Weights of a small model that answers yes/no questions on an image's attributes.
Training: muon at rate 0.0035, 8600 steps, batches of 256.
Data: trained on simulated stained blood smears, 195000 training examples, 11.3 epochs.
Rows from expert 1 of block 9 of the image encoder, named by matrix and row number. Rows with one number belong to one neuron. Each number is 128 + 24 x the weight over its row's rms, rounded and kept within 0 to 255. All counts start at 0. Numbers have three digits each. After the name is the row's rms in percent of the matrix's.
# up: expert up (encoder.blocks.9.mlp.up, 16x128x128), inputs 0-127
# down: expert down (encoder.blocks.9.mlp.down, 16x128x128, transposed), outputs 0-127
up.37 082:152141116118102103131125118138119100095132104119104146133125131153135094120108137113129126108126173134108104135097125144128179130119127124104121181115158163156087144126174116132106084110171116134132118129113151127102126120107073099160114144154128133099127128196132058152102135149124138162104098107142140143104136101129187157095091169138122145119128103113170096160106110110129124125173
up.38 085:174153159084124153111107093083148136145121139160147118112124141113129128150149122120147163085098150123074108092112073140103091116135140119159119145121105170134137117130129180115111148128138129114135088104140102143136108119127135110161131142135111166132102121089150088202115134157146093118108128148140165116203118131108096142112125152151126134094127117149133113118141125154100123122086
up.39 120:115139112143123129142150133155127128117106140131092133121121065107106146145141126085132109098136124125140091154093114129156120127130150154085150134134134120109160161153103145144184159145118153169112151169119176109096164090118124170191129097134134141168153127130132093145124142091136132121123098154134137156142157174110129139157151149125157128073157120154119148093163165167143145137130
up.40 122:135165111173106150119150115144108100165099126156117115124105112128105124148067119153187068112131127105150117139139098148110130150121115115129150138121116120128106151124113100090092128160086111156072087132130112110162113113145139127104163108153114088093131122147167124103124066168148159097095142111088141153136138147131125154125079170127131137137125123118147159108120146155137130142113
up.41 043:102137102141123127118145119102144132124096118146137123198119175103134118109130118117098140117136145107117089107146119155126088104157164106156148167133108091156141103064157137138135109152107066152142133120170153138103131125103134120139145084111140183187139134122152124115154156138134142118181107149167144101117119095131116117149091092136089109134101127155117128140137116164121126106103
up.42 049:094121119103112134130106119116146118090129122150129111125155112152105098119166155123148149107101139136107110120111112098124103086107147115100103095142174106119114137125120129129097099169107093128159138182127139109126123106141160089148117131152129176149133118120159123088128161131099176170123132117091085196143123145104144131077116075076133150134148111116097153098134145094113108121116
up.43 055:109107108112141133131099097094110134091145133118097132104142086122138071114127113125148106084136134112131184143103094091122100140080108161118155147156101147125087094131114121128155146132068093116098141127108106106108149106145139173170093146097117129160069141111132107153155150117144090118103110135109141153090157124128104133138130146110127116130151118094159136136135150102103104094106
up.44 078:146090130162109107154107140161118099092116146131118170151127123137138119131104125128130093126128093146164114162097092103100148096119110123118093120140107122131145083113194174119147103132131074134122104104111119137111133097167143127128150134149131123123099117160104104128176181148126124098101132126106127079141122078129107142135136079103140092128140101153171131125119063148147110119133
up.45 110:068138145129150139127127137094137099167112176157111144132144130131150107142128101129136117096143120132143137161137121149143102149133133145072123168097128122085134168125113112210171136096134158111125111146116111101124177149129119175090115130137088146086091135110134143139088175148146120153091085130069113119146127151110120123146138118104144159137126094138109120158145128139117132140124
up.46 104:112124164097163120108132161129157131130111100149072159097125156158093123133126129100142149099120134120155115127136125144090143112132132141137138109122159122088104094099145092150123102135133099117154122153138147099122109091130123109087092170123173125153180107146134079126156120160146099143114116143163123138122128137138104147136188125137160170124123135169156104169138057162134149119127
up.47 099:137101139153143087136127100155130133122077118102079111086132083159173111168120150157112144109145118146152100089150144110139131105136090150087143106155154104133129175144129124156077135147098096099128146103116148152113140145103173108113080130127119123144129103171082139151154114110131134125154133172120112105140113136130094158103170129124131130114088166114112104129133111123110096095138
up.48 104:137143152121105157144103157112101089124113160155091125089174105170130147122143073139119131151121103151097119150143168120143143094130164084149153115097106141135106095170163128105133106150146147146152157113138170126158141155094138123083113152130124179146106145163127147096135109109132101195093084104141145129131160158131137141102155115135130126143110131117118128130101097141146159108143
up.49 108:137100121092187114113195120106144125102099134110126156118131112118100130108081111138118124157141119116072134080122091125140075132128169141139102093149105116186132151144161118126087139110111114127106084140156139142108147129137127103072122131110126149108120156157122127124166132120134138137155159121122102095104104149134126092139167165153133180105142111159095145136153142116126104107123
up.50 133:126089127130152130107122105123104124141101126153107128108094098123136124151136125076106103096137094136102123123127122110115145105140122135170107124150141131135112117127153095136115129135161151094131126162113108179113086141156123149159167143168138109099087137100116091137188096164172148158167125081123123155104118105153135124156149114126153151134154155099149132093114082136105117061100
up.51 060:113159091148153178138132159121140132135142088120129114166104059140140111168121125155161158063147121143142137133115074135122133111131143127121125131157096131130134130157166109141111147081140092150147128167135117129144143134139154121096118158140081120114094152107119148110108138123108138131121123103142081131132137136202121106105072137123145117106126116146139094131085096169111127165134
up.52 047:113152154131086100141141151114141134146159101074174134107108164137134144113117135147133098112151125114134132118165117115145146115119111087146150145113168084089134114129125129131120149083110132126088114086134127137130077120135159111099150143104122169166093169132137125159113096114090106177132122106141103145086120099181116118111095144152103104106134135153137104121131126134077181094122
up.53 119:150121140134162125143110130139110139119120123079150154111121109149112124125187074140138168157110118137154118091155123105127120158131155110139103153135148127101132145120133162130096136118134121141150104108159121147156107125172150159131099144179135128092148167121148123127157065182139106125090080115124112131084107126118116089118126098110126112105124163101148115079134104193130160116107
up.54 115:146136165113132118138122091123172154114101125102158133098097097202147121118142126148135198130140143124138141069163155123135063114131129108131067138140138127124152138110147140122113111165137134114125140124153085130147141165154089107165096119133130125137101100120141165154161151131157116128142128145100146176106126138115117099145127123132131084107105087148124131118104157103161118103144
up.55 122:120093074102139085151093101155091089101155144128112130144095119169159115173101122123112117111150132107182103139134128160115074125172147096161131116086142124152156134150146101160143142131153145130110091130118094141159098113146122128146152126153145155139140163145133165168130119145131159129155136132105097106156118118095097107160148077156166114132141126114143131147136137171144134115125
up.56 054:146131089081143096135146129140127084113148093135144118125147145141134147090106137114070119127149112174150185156102105119131146174106111119128097124129104098080130143128135145138113103127129159137089126122133105132128141139148145153137108164107121118094085128135136140141091152112110132134077139132157127131130192147110148208122170108088103136164130117148121126147157139106127174112128
up.57 102:135132125093157169106106139126123118166132151138124157117098091135138117116179100159163158101124174143128109142126128118167135158141156112164155081146144120174127122161148110164117113130150109134053130147121082169149136125107129100125073134095112141126135139088101115118133114128125095118128130118103139147124120098160123102105153063104110101115138167100130122089153117135108134128158
up.58 079:118130131145128086155146104177142096166134146117151128141095130133110103085155186152111137076188130103095152145170140116131113127160112079072103118064134144147178085111138111118110135127145087092090118131127140130127150127137143138106136164118140122151112102090113133114132128107114112113088120169106137133139143125091111146139129133111101160131135161118146118129127132111133089164143
up.59 098:115151137113131078131104126123125089173098144131114154155142136133158136132108074102057144109093090142065154109164175123148142083184130138102138143127110116109126113101134107136138151114134128135100149126170138133135119120085149135137141141148133143188100116109127100160123139136118134119105095115137104113127149134143156145086154144119128131155127108132099140086110079087151144100122
up.60 162:171142105098082128141115098121103134123114103188113161157142121167101116125113113125096122120118126119139114160096112102133192132148153108147141105134127097115145119137167097154105111139130112166120104133120157104103111136130140159090137117122142172142108111159086068098164188177138142144144107120142091099100150130127118108135182114157145126113146138134165153121114141130149104142109
up.61 140:091146135142153161115144133131129141136131109119116088116055119134111135136109131096147140131154107109122137120140111130129125107161141102120148116125098089130163187158123121171143181158108170141148140111123118156112120155143133098166113105169187065131125155145126146145152108102070136138127104143115097154136145135119095146120139115080178147134143125152131130127097142145121150075127
up.62 123:106123154091139129140133109159137113122077141120098139128125092139155135122116076120106137146172161118133070122165143134171156069135131110121099150095165127106088140119099136159146158122140106103159089121158070103123123128104162129120123135104116104141133123084088143132132118157130082107082132134136136117070153098077122099120136101107138154145137132155134147128117098121118136146146
up.63 120:177141106101105113136103156110172138140129127144137169169162123118155094127103143141097091120117083141136151178099128145135151142124146177175138103146111136153144121136133107145105141124124111134091121112127133089105093141095122081109108144158144171119115166160125112127111156135166125111113108126165096123151113112136103117122143110154158115141110096149155132133130063058128144159122
up.64 098:140127120135114062121129120092126143185126135179144116101151147077118100097138133118142130137129160135101140121138123124142130156095112100101143114113129146139131155119175131071104123131116107105119110119120149134109131110132126109194104109114146150103162176137195138159140140135126111128091111128127160152125057066124096119159126092160123113161131134102130107119140112127118110140108
up.65 115:093153077172117131154130144118156087151095148145095133109151100100174115149106134132124138149131097130130081110092119123152124090114084116098093188159096157074142119125104120159120155119111114118123116108114126103149152129150149177083135140131107124120094115120112127114142169124157103114115094122132082167127150144118147145156114088127116127119152124102111089119139162098115146153150
up.66 116:130121129121146162126112105164145153153160163161095092155122127093095132143162080152112099123101150131127133142143101136125111124135109120141098154101132154086120114097115146138152164147154158115157121145136135140134119109098182116144193109096158066136114150172140122144122141138120126091115111147137118161154148138125154110179101118121092164115130128109188123112126130142127175167132
up.67 104:093142144111176113108178096135180152151101111161147155149128157106110112114116123148104141111139140130114078136164133107152156115121142117147107127148083122115100134113129160114121117160118122163115155157171122086087150139168193124131129158115152126154113126093152116124126147131125133119109138139113082084110069155081131116142130118114136104165165129106158101143123125157096111113110
up.68 086:133094109135088127150113160062145125170136147120089132128106106122157133133186106169120109151121167129119086131151107143118114123137093124152155088155149144140110118100155096124083153075140112156092141122160117115150115107130129141083139134078106094150126134107098148120136124126094139129163131110136073111078139128118129130130123103078134137166107117128119125118127100084129138149159
up.69 102:132116133147123137153156173128136094111161144127145135130114121112131137074090147130160118167114164095124137146153116152162165133122176129119111161155119145143114180141157122197143137133140093158132107108111109096108138094166122136141143118106134124113120119113147089122103138138153126106113094126116097153100100091127122142111134143073150100160151078139108079109130153129120181142172
up.70 165:120090088126144108161118101101153148116155161148165115157120100166123139127173129154112113086159116103159127152115122108126144082145182119123139132088169111122099101103089102108132106156170152134125119140112124105095138151111120115135131067129131074099118142127092169135105110161098131095164157131114102102163138120090108121114150144111142168155117149115134149146126090133145132134107
up.71 105:169122122168088116130121121114133111107161130147129148136128093099120160129139146129124177166107173122121121133078098192130149186125112153155144095094112110123167113127120122134147081132109107117096124154143120165147088125126123157143110112111086164121118138143132117141125120134123087131102083119145111120110137063133150174148092154158151116123171123126152120127114127164127131174153
up.72 056:091156122101109076109154150144101110152099139126166106148149148155146124113106129109138124142121136133126137125175088148094139170103133134103126143118120124109145112128140084108105142148115133141125104089058121123113105118148122133143119161129130103110108099128130168124127157113123152138077135122178149118135152125139158174110132124102121116117119121120187104143125110154059113113047
up.73 050:164103121123107121150123148129113124118136165134133133097107138089133158087121152124156185135152146162140170113131107137125139135129112083092128110153131103129077136147155136153084095128120144146161130140101148163080106088159158158116135100130112179147147117112133119110125140141133100130113145110125165168118157142082102107114101109081092101089110126112067144106144138165125104140131
up.74 110:126145118172142183142074144127077122121126111134102104121121125088108097145156135171148152142130071152121159171146153099124127158127147133138129103152165106141101129121098143128142133112150135127126103144144158159143127122118110168091096149112123137125161120145121125074139090135111166143070171101146132123132156148139114168140148122104120089166105125132169118144159123107101083123152
up.75 091:103128140128107098096145116120085157135133150174167124164102131163162110110079133176162113140150135138120151098177104098149110140101131120163088141127130084114123147133161121115165153118129147123149126167163132099111115128128097119128135127143132122117139150141189098160160143112183136131140151150130139133114129146129122109147099105106125167126147156149143140085100099187129177141109
up.76 110:145142110164128126151147101160122101124084131153125078121115116160152120107088168114135079148096151120164099133137134125156117123157092145146151119112152125167153097124119095106112148144111161136124142175114155151148090182096168103116129117116140108127171107169122169114106146101092132096162101111144143118122102149125131105122141133145116146146180107100158088139145109132130089120094
up.77 051:143133128120161141134114134109135116120085167111150118120119119124088116102154149145123109159122129125132188086120091104123098102115169141124115112187113126148102130140131091124112120106103138129091116139107070183102138131171067147185078116091095087128128145135173110114116130129160116106116129156157160165097128133140088134140098116124103161109125135134146126114154150117118129111125
up.78 146:104109165135142140124113119127125129167129167130127093116163117084188135131123102086120127163115084096135093143090131128143147119156091087118150129129156106133143108148103163155147123156138129156171170150077123151131145108074134131101102092122161128127137172138153130135144130123123108121126112119095140140181146138121124142126161110107122093085107136157162154084119074135121153115132
up.79 102:113133153140155091108122131106184135131122130124125100114150096132140076164077132122139133103156138112117117156125104099156111104124162107104161139134161107148193129171148131115129129136090132125147111145148104111110126152131151106164119120131135115130106135160171116126093069137144136147109103118158148104102109142141178155151130157123100105096145152059147105150112101165130127118081
up.80 103:138142152132109156119153124155151100112099126131148137177085155086137130138107102085151181142145118117135142149133150176148157096182103099132167148105125125129172099094111096140131147128124144161151142107095109106132097135090149153111129111123125103107168150147068142119143116123108138144097139116113154161126119139097108141115136107069130111130101169117134142141103149120087124090094
up.81 095:107165149139119124106117077111145125158172128122143123123158134093102143187123128167093115165128169159087134092162124127125130114146164089155132125126144145113178106143119147145165089128145100159116154121107109104097121131132119091126149120119118145122120126119102115103067118136082127111183125160113151143142119108090138103147144120165126091119124115120110127132125103093107090187131
up.82 080:140147137138112141138171144111114073108131123123112125059145132118110109147112120176167121136120142113047103130103141143126165126095122111106132079173133111143110130104162103126075131129143110126149135122138117151132153090208108152114121100110142121099122111111153083135156146121101124125121115119158151104113158136152109124122098146146126132119143157151151143136154164132103162118174
up.83 077:103119099136132121123150134139158102095130170114126126135109132181156118154113111102109076141147153117109126141159125150150123110094113107140082131115118125161131160169164116123065141118156155135177111105121071176124104128107128130117110115123114139118079160135131143149133102100084160115124122110118134132094101156140062105135145126141157091147144150148126138128134090125094163086139
up.84 089:125165113120120104121066118133122153148176161115119166142137091135112155141149119147112173154086130147113111146102171145134133102137115131133152096082135153123167163146137107158125082107142152139112142060156141131095162116131104110162114132105116091118112102166138157153095109128140128132129131158101147146105140186126146155104105120135107126105148111183100132134146115124122083146133
up.85 085:075134103122087164141117162131118144139143113198130103144165132148100104084136145095144136117095093109147103096126151145083110139095142107109105080120108077133135132115123136145145068133112120137115092148120123156126121138104097119142164127111157159162106130119141159107146113108123144108142109114135143175092119087096119137090139169151144138131106131148136188143153113122125098127148
up.86 098:143104123119112111129091121099120107149117141132123102102120151139115084162141127161122114091101147161106126142143149133174131138140116113105142149081111133139174125152129135105105107124076147080119089142134158166098119141164152104157103128114099125149156112110172174106137126136147116101145098162157146108132129056115087120138135146145109104103103130110164142121099089116121114161070
up.87 088:095108133098084096120135102091125122152172152101125128116148123157130156157131130117144113124101130168093162173174093123110129089098117114130135142135130147137095129101131106150084079117177111095105147150115158160134150146168110080101134162105093143115109134128151132142128114139118100152109078165113115164138103176146121140128118130120098146117101134117178120115105155137167127101139
up.88 047:121132124129130133118158150154106102096101137111126132119102101156119115092143132148152181088151064123121118128107138142087168117145143178139145155141158090137126156115153114120145135089127105097064117139178133117105121111088126119134100152147144135150116159112079162144129129115115162142116111122114139116133123149165154162124070134082104136107121159111093145077139153124113103106120
down.37 082:142122087148141167122139116148137126146109158109134116154124130166130142126136082099164113143123166116097096128106141112127156108133120107172149112138068129160116157117094125122107148141139108120165116140138114089169142118072159127155177106127144120147117107122162134130164107104126157120132122116106115119147153158171122147108128160157138115062089139068092141084132155108131140161146
down.38 091:161166171105112105145162138138146140106112122083107143124090135089143107134155152116117138131108150128134105114119066149138076094155148136139119149107120150146159137159132128092119107117114129100102137146089148153107143129169120125157128123115130169100128130118138112161147103132115118156134156104081093079105117106140144118138121130122159157163164080186136157173107128133087131144092
down.39 125:150105148110120210115142132136076084138157113117115142112143125098181143110150147091119131156153091123123146071136123053127136144125141139138172139105116126114130133096106112177141135152106118130114112148084092178161131133125162125119150119119163102101099114159141119138132118125103131129120118114114171176163137107128156121122138176133099133146117136154147119126101116097145129136108
down.40 125:156157134101107123127102107134154138105137094090155132130140125094106111134119101152162132117106128116138146097113097137125101133172156101087171107129113139165105140099139185149194137102135176122150145107101103123185165158143138111131126145118136147112113113148136101139101133126125143163119120127093120048105126133156158140108124120094129140169181117147131123152100103112133157121111
down.41 048:147115119071149135136158152137102109094118116117119125088142155141130136154103170118100140109136084119125132139086094140102091137100124190070105099151125135099159101136150121155121119114113119161124130129128099107154139099131121140121145128135083109142096144096116159085095144108112138130120103132115146163078132141131081137127136145051103114170150154115147128093104104122102118116117
down.42 059:129146109105133092118134135114088108099138142106110112100079150107109161152117132076084138125121152163143112157100101156089142152117148102151136147095107142136107149112121126133138112122141164151108161100097071142086112126125122150123164136126132097140109133066066132165131077098128115122138123135148119110091148131115110129153117160095094114106148161170145104132121114095101111154138
down.43 062:130122112128129076086095137111150196127131136115148078116129116153120131127136095125145121147128142113117098144137154078154106155119126082150095143139140103143169134119115147123145143143105172127134090135125139167128114116092170094127104171100158138118127108111110167113175135106148127124117141173126167187112134125115100157127154119128134126116075104171134169089126148132137115096123
down.44 088:164172116120113108143107144083124184155155155139135170157146121167084142121098097132091183117114109111100122167156113121114092122148108168148145141109156128123162128115129114144087159120130150109101174112113166107172142126160138147122123110142137147122128113088070129163159119123122130127136156114125141114168149121164156091149093111135123118157086140139148127116119159150117118156137
down.45 112:129130189108119114178101127125128150093077137105169118137138096171097149126167159130115156103141139168121135110135106126132107101107163148174127070117146144130126071126119125132105096126113142127136100088133117146141125097180156112092135145092113101145148154109129133122110150127094122142176104096178123159156130154113121127145150138151124131116164156116135150157158126109091137109128
down.46 105:173108129143154139141113111110130126139088149150123104134105120142119101137149084139123143125136103119117157134114128102148137118091115155110123130114138081141158159077135070087123112135153120116079088135148147135075094164131161144147141108144097163146103138163111124115153141165132118153084090096132136132142144198152098133119143186160119133111102115097144132129127183121131124134147
down.47 110:155120155154100196146139133111138126117132090174131110095134135140154141106155057085108127150138106152119103147083130154144146158133111099136165144150151154135101127109154179134138147131146136122118158137120126106126136152123105151148115116153121114110129171138148077152144127149120119113155169072118144160101134130125165122137144117144052153077127112134128151115090119112140146137136
down.48 109:167112160097162114153107119131121175119144075141123133167137098157128124107134143141064109094166123144178116098112097122130137147116128153150097164125134124112160136103124091110144105170170113147156134125117125120085154137079161145091085107132142169151122117135120118163115150125166152104116110128120121132116144106159145113132140134168139132143140103093103086113136092150109120179128
down.49 097:134119103134112172144098092118107103160134140149146158160142142142125100156121120101111136147145116127158074116106133141120123103153105126138117152150103109122074153067152148124147086131102133124108134136157128178159115107105137172153097133156092163170129109102094140131146085102145115135136130128136156169138147168097171135100172108120129168129066122107133160109138117143115130143136
down.50 136:109148121137100148119128123156142101139130114151083109136140168118149101131114103115112202127157090073141136122135138150137142151126128126088144124092151117090110157122122120090140170152115116150150121116131118130135108163060102112112150089138112124146187151130090149124106121111125130067089138134110142130126152172119145129120135161135128147129131115174114129152126170138171157176135
down.51 058:163159102132114110130108087083096137090110146159107184134117155154147141143123164132106086135088108110090130132134155133192092097111093123131111157049114113113157142117128143141124152132139142141069132116142148138101149143136159120153142157110122129120141132097134129130137153133150107115167122114123151112147149120073141130113140174111078162160152155152127126145119101136117123132143
down.52 052:119075119103158146126137123134057144121098169101084136167148153143165133138150153119150139129071119137117119116119143130124117108169134145152131112118152133105163099141100132149178103095097108117105107115159132141178150098134126165133140141111140167097150130120141137101097130115127140119173142196119160140141111141099123125123153115154161168118105088123147126109180120126144144122115
down.53 119:119128106150100105130140117126117124102119125132137128092150128144095106134125148109078145114124131115120124131121128138154141120169103163099161117101118141143125124140121115126137136136112172117120179112102178078102132171121092129150142084134115128150146087169078111167100177108156132125186109114117101098139113130176110120138139128143166153116113075102093133161101117059139132123128
down.54 110:141146113157117071177166130140155163081137133116090093117145146159167139127122098145151104122083128104141134167096163124101155166142103156140156121166177153093126117140135082136135141117127147118136128118099154087124089155115151168106173137133142120086132116151131120120128101130109109124107119124116115084108125114133138104118153140150115110102135132092135143120101126113168118177078
down.55 117:137163184150117164131128104123133134157126135139153159107162146086133144110132093133132142143117136127111115112111131139095122104101117179123128130146132188107108181105170116117144150132102121138125136116128126119158139150169088125080132137085140135119110150173129187123138085141167109118118124151110093155150157123093130125100101096156098132151101113153143121145117147070155077131138
down.56 052:133121166153154113072117145098175142133111143106170106143114139124137141128120117134189137120156120153123119120122185117117128111099090103131165096083110111140110133141135121110171138111135103078161139086162100112115122173100129118090131108141126149123123151155154123126147130134128128137173159135083136163142114111136090108142161127073153122106127099085121151102132089129124094163145
down.57 107:110134147143195147136153121138174128140121130126129110154185113139137101142131183139161185139127123151169124132131132138129122143117118175133108119110122167139126155088133092128172137132111111121135119112117138125112183158150095158118094109180099127103141105119129146155137130149152105143113060171150125106119092145113132151168161136092144143106149130158119105120106159135125172131105
down.58 080:097127134170121099101077113095133144087167155133099108113174137120130130132096147142148106107123125149129095116129098161110145145152149167168149074123123115146145129157105161130122112108140111143134135148082146123144093128175129071162120148096101115172158171116157111158140157139123084126135146142133114119125072130105160112119100116159125126143111120111128172159100156093124132116134
down.59 100:144115120142127097120145144127175133109133080091107087158147138146125112109114144108135114120153115157139110170061081128145125180098134124141147115130134096138144139169112116133100089159141097147159132141124124103106082091101108135105103076143120149100154138159140134116116162129135135131156091095124123134113173142120101108124112171183117151165140134087122114138137131134112133160175
down.60 162:145094147116102176090086140134135169167158097104129101130129121097138122129141095129111126143159137143125181133144145084108143104129114109147114131121116102093132131108112113109119138152154157122084162108121099150139103121086097154080117123120156194165156169096158129138146080123148164130090122114132144145132145168107101147124117120177119144147129130148141122080128128110118132177127
down.61 151:139147138136158161137128111126157126130123185163127146131196111060137119117133134142145119124114092108130133079117145132117141139150116153106150138137174134124099111111163144089135131105119115173147156136093167123090111115094122141132176091158124114081145128169116141132141133142164119074110126166155123092163139088107159125136108101148122170114137153135139160113128112093157108138121
down.62 108:129147136147114112135111151138133122124126119142124143152115181154122130100140125122118175097140099132135169148101102154132147141145145149133158092145093121099111135145158083163101131167127112133128101093120144121125147172118077106123150121176109115116105137158124140131100152118112148108130080141121102145188130177136105130135125147199102133173115126100100161154112151071102121089118
down.63 122:109144153128117139093141131130110161168105109103125123120161107125119135115096105085121140167149135113129157123126090089126125091118118104113096118114115093131092135134097113105091069140127101156116168120126121104104103081177098144095101139129144163183107154102135161109150103174130148126082114132085154152113146131170114169114096135142095110125137135130151110132156122171102135133143
down.64 096:149142125165112133105114127140163125122167090111094116127156121149122172135160159110125114161103135129155120169115111108112161141154105097116128133141112078123134135159136156168146145115092132101118178079124096075143138113154118142135164185123131168168136131127127076122117128138109079111123146130122130105128141159094183139099097135161150101157081142106140152124109125127131121160124
down.65 103:142120111116133122157126104167090143105168099116158146121184127144140134108140085118145125095135155106083179131132149129111125136135151119126124146202112130151175102147123154112106139145092094122127150135152118124137119123100129109138147127131128135143156110141133103165093084117126131160094070127175147144177146138143108114134104146133094094108139087105107091146142120098110119080161
down.66 124:110089171147146094194125120152067078118092125122169183124138117113119150126078135139140148095142123092102101091150123091151116126103148153130111092151128103150169115162119116134122131149126144114174121165076119140120110120145139111152130115120166166094150100149137122162136165152139109130093116138138141122151145097128107114110117112130122137119171123155149133136132144089148126134095
down.67 104:152128154177079133111074158119099110109152143116124123113113110169150147144120123150135102132117112144093197136142161145147152123132085124111139149125137113143136119114081153145110143109153179114148117092068108103143145155135106154164090099120148115084120092103135115111138129171144135120163128130131150161123117158154104131155107109149125128130095085130088141109134158112105170124112
down.68 091:094154124142166129126093141138165131131139142170129107132135159145108129131136134120122137121105152141165158169133091115144131152130189125115110119141118132145145157140141143155170126128111141148146088123123156147078152116139103137092149108186102157154112146101155169117096155077141114139146136104126129134164090111099111104146176165156125099103116118170150082098134109121087130084143
down.69 094:126132150105118121082125127140150138110110155097129143117102139141154153127130125132110144105129174130080150113150133091090102118137080106142140114091106130105153103138138180101126116111087163121104067133109181105126110139147166160168122104119141128123094136160152115135109134130151134108129132123149129129184161163151145132139113137150146105118112106128077108161172156120084179139091
down.70 154:140156116130117133143078116132112144157155129152128185151171120156143130136152105134112160128146105130155141144125125167112141148160136126121120099130157112146131150124114137147107123108120129134121117138145092123102092110143111099087153143127120137151132120116106152157158103192136145137121174145156118107167113077113111121134089111167088124158095076128188166148100171139099133105075
down.71 117:132143145144102154078128165131171116105152157115129153096101152119121151096152102100121114144156124125117139154140125121096040163149123161152128178111106135179130148133119128121143146113140129146115122102102099144152154161113158136132171155124149174131133135087145167126126104121139162134101147109150108130097150070124125153082130115089152122117086169147127120143135132150108129114129
down.72 049:127130086125167117107171146074174142135104147149138151127101105094119115082140083100144098149149132099103125122109113145110118146133111142134095130089161124112152084144143137130165128089107135137120127125102123127104128150162175151112152144101144171092131060135168125151116096089101098102115166122120080075099123124147118120106149123106140141119118105145124129124150109127119116138170
down.73 058:169121146117134107093136120126081118113102155157095154109119103114111101154109126087127090133100126107114122122097103157138154118076135133109094152145128132097066139143121123116103128143159134126139122143134099113154079156125098168066082141135103110124087118124124149096136121150081148116117162118147139096109152160144142145073095102122114118103109122104122089128146169147092103130135
down.74 103:128124085119190078143167132114122119180098140082109107163109111140185109144133115088113128103093126106146118127103100112094134119109135162128109112132103123129140145103105084126145113155135116122156146126146123143106133117131123085149089145163141135152125110096138122140148140160174112143146125096079117151085147110161158111155143138090133111129118145126083131086078097151128138117148
down.75 092:160118139136124161125120109141138107095125121115118144115124115132129106127093112141159114135156152101147123107069147145161145112174134109104136097148137125141168126119134150189107145148165171150140167102087144143132146141147102179136140133109126158118128098136111147097095140106113149083160100164132126112154150116164150133113160189177152117117152114132132139141129138097185144182121
down.76 104:155115116121079140102137132135131138129149116166142135145118146109121136162174112134104134138101112134146154102120094185120131156119129114161101097130124121130126151153172133091170087107136070127137134085116139105164117072106113159133149094111132121099128098155167117142131119153133114118078153125099098120146184137169197139092110115112120110123098164137155136122123113112108117146119
down.77 062:141109070120142112073114147099134131136134100124151085132110123132134100090125132130150101121140119167166106118091153101140102176152163124159172143143125115120152135138128121134150135163096150114113083179112175167094143137092144143128095133153134114136105092133080148133143078112144144180135141156109144124139095100142138129126165147113169164130100127100144107115122139144162110132141
down.78 149:117152104124131129137120163121134124110142118147129186176112112107084145114138103101144107113158129146130131112117105105078149159090169161142131146132176126119142128096128044145141119121152116128117137117131135122091082136127156132130142094165099092107157133144121117163127112180103108116100097139152114137104157152149162128127103128114108189145126145145149131121106162093101155141087
down.79 100:124098133153114198148107146164070117126117137189110138113172132103127135125173082166128111147078166110149122151108158129118127151146135103110109142126101107127110112115147142132171162109136139140124175149111114120107120149150132136144082107119132146134142103152113104117149141136108107098116191140102097139128131135128170139083131131116102140116149132136141164092155188125108121142148
down.80 105:126122148104134129156090132150176157176132134119142110145161116131138132102185155126156148098154096082124146131141132106139080140140120136069122130143132110097102110166100117087136106143127140148144137120118112154112145096204121112103181138120091131111156117172145111149138105122161134087116109173134087116118122107128140128115117147111122126152103146108122148121130080099143118164165
down.81 085:127127136165126156126112135103114119123119121123180120115117143150102187116115099126091112157131138123135125114128130122088117083127103157138136092164103108085145147101104140126164092109119134135080093111134146116111181083150163113132115146109175139109145114104129158130153140165143092090097148137176119105118139122084176159101126131149099127115127159149152152110130128132144082078147
down.82 071:150123150122087148083071150137118105139154143131093148136099109157121146124138141140091119132144139122093124107120121142139131145148137117149147143191142181116140142152149129089146125124114112171110083131110115084097133129069169112088102155091100165090155097151113164142137112108137123134126136130125155095118118185109135118121137134150164126124127095133109136123141075112144134073126
down.83 067:127142121149105149104121106154145127155108141130112162167155100074130158121129171160123129093134103166153131122106124147109103173195128137123134071130154116129101135134156167122160131125104137176114102140106165138159155181112117104120136144136168091094126125126137129116128126128160151135115126142160111078153126089071134139118140144130092159130092134147143146156122096120148139153157
down.84 082:148154127081122161149099158145133090128121168096107122155157124135133124147086090119183112095116160096133132111091118143111112104123116140122146178152090142162123139123098151120109147128150115136126113178095113119115145159130147147111075128111136130123131123144129126076174125131127164104156135118126143119155127047101143125105102136131124131155151140130119121177157102143081157146098
down.85 075:154159142117100120101098136136151120135149150125140145161107086164109115202121136126140103203144120142120173179107122131136130113131158089128151097181130129098095123098160114144126116092116102119120143142153102105106098115126140139083109170130163129136106129145151138100135109136113106141132137142160100098117148119125159173114130088114157135133176122130105153099103119133120144102172
down.86 099:105125150111081158097170120096131164108160131125108146119129086148123152147058137128134142123151097144091148125181118144153113148125076096128103113130130129127140112107115144128130125097108143123087122119118108123152095162106158159108138180120119157169118118184113142153122156132105117113100172116125141092114114137088130153112130112154130152179095109152136103125146100172124163136137
down.87 086:132142132144116130135119120146142147139101145139138128181088112066105096115149124135127143145140158136130135084119136149126104147132094124134145128090111169122136109125110072083193118107119135168116130149192101080098166116133117121111190122104120122143137102124084145142123135109150138100097166134146147093139122104115161137112143093155130109159136114098135129161131183130094139118111
down.88 050:110108130113098146142130100129149077113185110081137136164110148111106173149116120150120109178143188089111112130151082135135107122108119127136103110115128146147116122133138159153115123157130126104116099137092106097120156130139117119148114145170129132138127136075171097161122140108167101125125111152104103141110136148167199104120161098104108106128139168124131113155145115111125103099086